Rows from block 14 of the denoiser of a small text-conditioned image flow-matching model, named by matrix and row number. Rows with one number belong to one channel. Each number is 128 + 24 x the weight over its row's rms, rounded and kept within 0 to 255. All counts start at 0. After the name is the row's rms in percent of the matrix's.
Before each channel's rows are labels from the 100 images, of 14976 (inputs lightly noised), where the channel reaches its highest value: "lies over" is the class under the peak; "top examples" is what is common among them. Only what is clearly more common there than usual is listed. The data: rendered made-up planets. In brackets: how many of the 100, against the usual share in percent.
# convs0: first 3x3 conv (model.decb.1.0.convs.0.weight, 64x128x3x3, each kernel summed), inputs 0-63
# convs1: second 3x3 conv (model.decb.1.0.convs.1.weight, 64x64x3x3, transposed, each kernel summed), outputs 0-63

lies over: planet (71 vs 23.5)
top examples: ocean world (74 vs 14.4)
convs0.46 082 [149 120 121 128 145 154 137 120 140 105 108 119 158 127 125 132 141 127 135  93 132 118 122 144 134 148 134 124 133 107 143 126 125 156 121 116 122 132 122 135 134 143 158 142 111 179 138 137 128 141 120 133 126 133 106 129  58 120 145 129 118 142 112 128]
convs1.46 078 [ 56  86 122 135 133 138 110 142 135 134 129 176 163 142 153 135  98  87 131 156  92 132 113 106 126 118 122 138  92 135 116 104 143  95 136 101 115 103 116 130 154 156  99 100 156 115 115 127  92 103 157 117 147 156 140 155 146 127 108 122 104 160 122 177]

lies over: ring (70 vs 3.1)
top examples: rings (84 vs 33.7); cracked ice world (53 vs 14.1)
convs0.33 087 [133 136  87 140 120 147 135 107 125 137 112 117 111 140 114 150 154 142 159 127 136 126 157 158 136 144 136 142 116 141 171 156 136  46  92 169 118 161 110 119 118 192 139 124 132 165 121 123 124 129 131 147 116 116 112 114  93 140 134 170 134 163 106 113]
convs1.33 082 [145 139  97 153 129 149 145 125 164 140 129  96 161 139  91 108 124 109 103  64 146 143 107 103 133 134 120 136 107 127 116 123 134 123 134 106 141  89 156 105 178 103 108 188 160 154 100 115  95 122 116 125 141 127 109 145 159 125 147  64 138 118 123 136]

lies over: planet (89 vs 23.5)
top examples: lava world (95 vs 14.7)
convs0.35 099 [125 111 121 123 120 135 127 128 130 128 115 132 123 114 139 114 133 126 120 115 120 131 171 125 120 141 125 127 140 145 129 136 151  43 134 139 128 114 133 108 123 109 117 138 142 179 127 124 124 126 132 131 133  98 137 148 137 140 138 104 141 130 105 110]
convs1.35 098 [157  92 129 131 135 107 144 131 127 122 108 190 103 142 181 121 126  85 166 200 128 105 105 132 101 119 142 126 136 140 152 126 142 115 121 107 116  91 120 109 110 144 116 109 111 115 111 122 114 103 134 103 122 135 130 106 103  74  86 117  93 125 106 158]

lies over: ring (44 vs 3.1)
top examples: rings (70 vs 33.7); ocean world (52 vs 14.4)
convs0.44 087 [169 125 104 140 130 155 100 110 127 106 170 149 121 149 131 112 104 130 131 132 120 111  84 149 137 140 142 169 133 126 147 160 105 129 141 137 148 154 135 141 133 122 138 187 136 141 101 135 128 136 131 122 138 152 127 154 120 124 163 157 140 156  55  74]
convs1.44 100 [144  96 118 129  93  88 111  95 138 129  89 143 123 116 104  50 135 181  82 123 166 119 146 133 179 146 136 163 133 114 124 149 140 150 127  87  93 125 122 106 139 111 145 122 123 117 138 101 106  98 143 101 135 117  98 113 146 131 112 112 111 120 125 116]

lies over: ring (28 vs 3.1)
top examples: rings (61 vs 33.7); lava world (38 vs 14.7)
convs0.27 093 [131 119 119 127 126 148 124 126 135 121 137 125 117 126 130 123 126 126 126 118 134 108 129 106 134 129 118 114 137 120 133 131 130  53 113 130 126 110 144 101 126 137 108 127 139 158 126 130 123 126 127 135 133 132 121 144 146 138 132 115 126 143 137 129]
convs1.27 082 [121 129 165 120 123 170  92 125 108 138 181 110 115 135 130 127 157 118 121 175  94 167 117 128  93 139 123 122 126 159 165 137 153 135 151 169 161 161 132 180 129 130 161 125 132 157 151 151  95 131 129 164 102 111 137 155 113 162 113 111 107 129 160 138]

lies over: planet (100 vs 23.5)
top examples: lava world (100 vs 14.7)
convs0.34 094 [135 115 108 135 103 148  78 109 148 119 140 151 130 143 137 136 134 148 135 153 118 140 134 110 124 147 125 169 150 147 122 180 134 117 176 143 151 116 116 109 133 122 120 127 130 103 115 124 128 107 132 136 124 103 115 109 143 115 129 122 143 122 125 155]
convs1.34 153 [128 124  91 127 118 126 116 103 106  82 115 155  85 162 110 111  60 156 114 147  95 140 127 109 150 138 114 161 154 147 112 142 166 116 146 110 104 184 119 103 127 120 173 149 127 111 135 134  83 129 120 111 111 109 121 133  78 134 150 145 118 152 124 135]

lies over: planet (98 vs 23.5)
top examples: lava world (100 vs 14.7)
convs0.40 084 [157 121 131 129 133 167 122 120 145 111 121 139 128 129 147 102 144 137 116 118 146 141 155 113 128 135  88 149 141 152 134 135 120  95 126 138 145  80 122 104 128 123 121 135 132 128 131 134 124  95 135 134 134 113 118 131 151 115 123 109 143 145 118 159]
convs1.40 103 [157 114 152 152 108 108 105 122 154 137 127 144 179 148 131 110  69 145  92 113 159 125 152  98 183 137 139 134 110 135 114 119  99 113  86 101 129 128 104 114 114 184  99 121 114 119 120 100 104  93 149 128 147 164 131 137 126 116 155 156 168 135 114 145]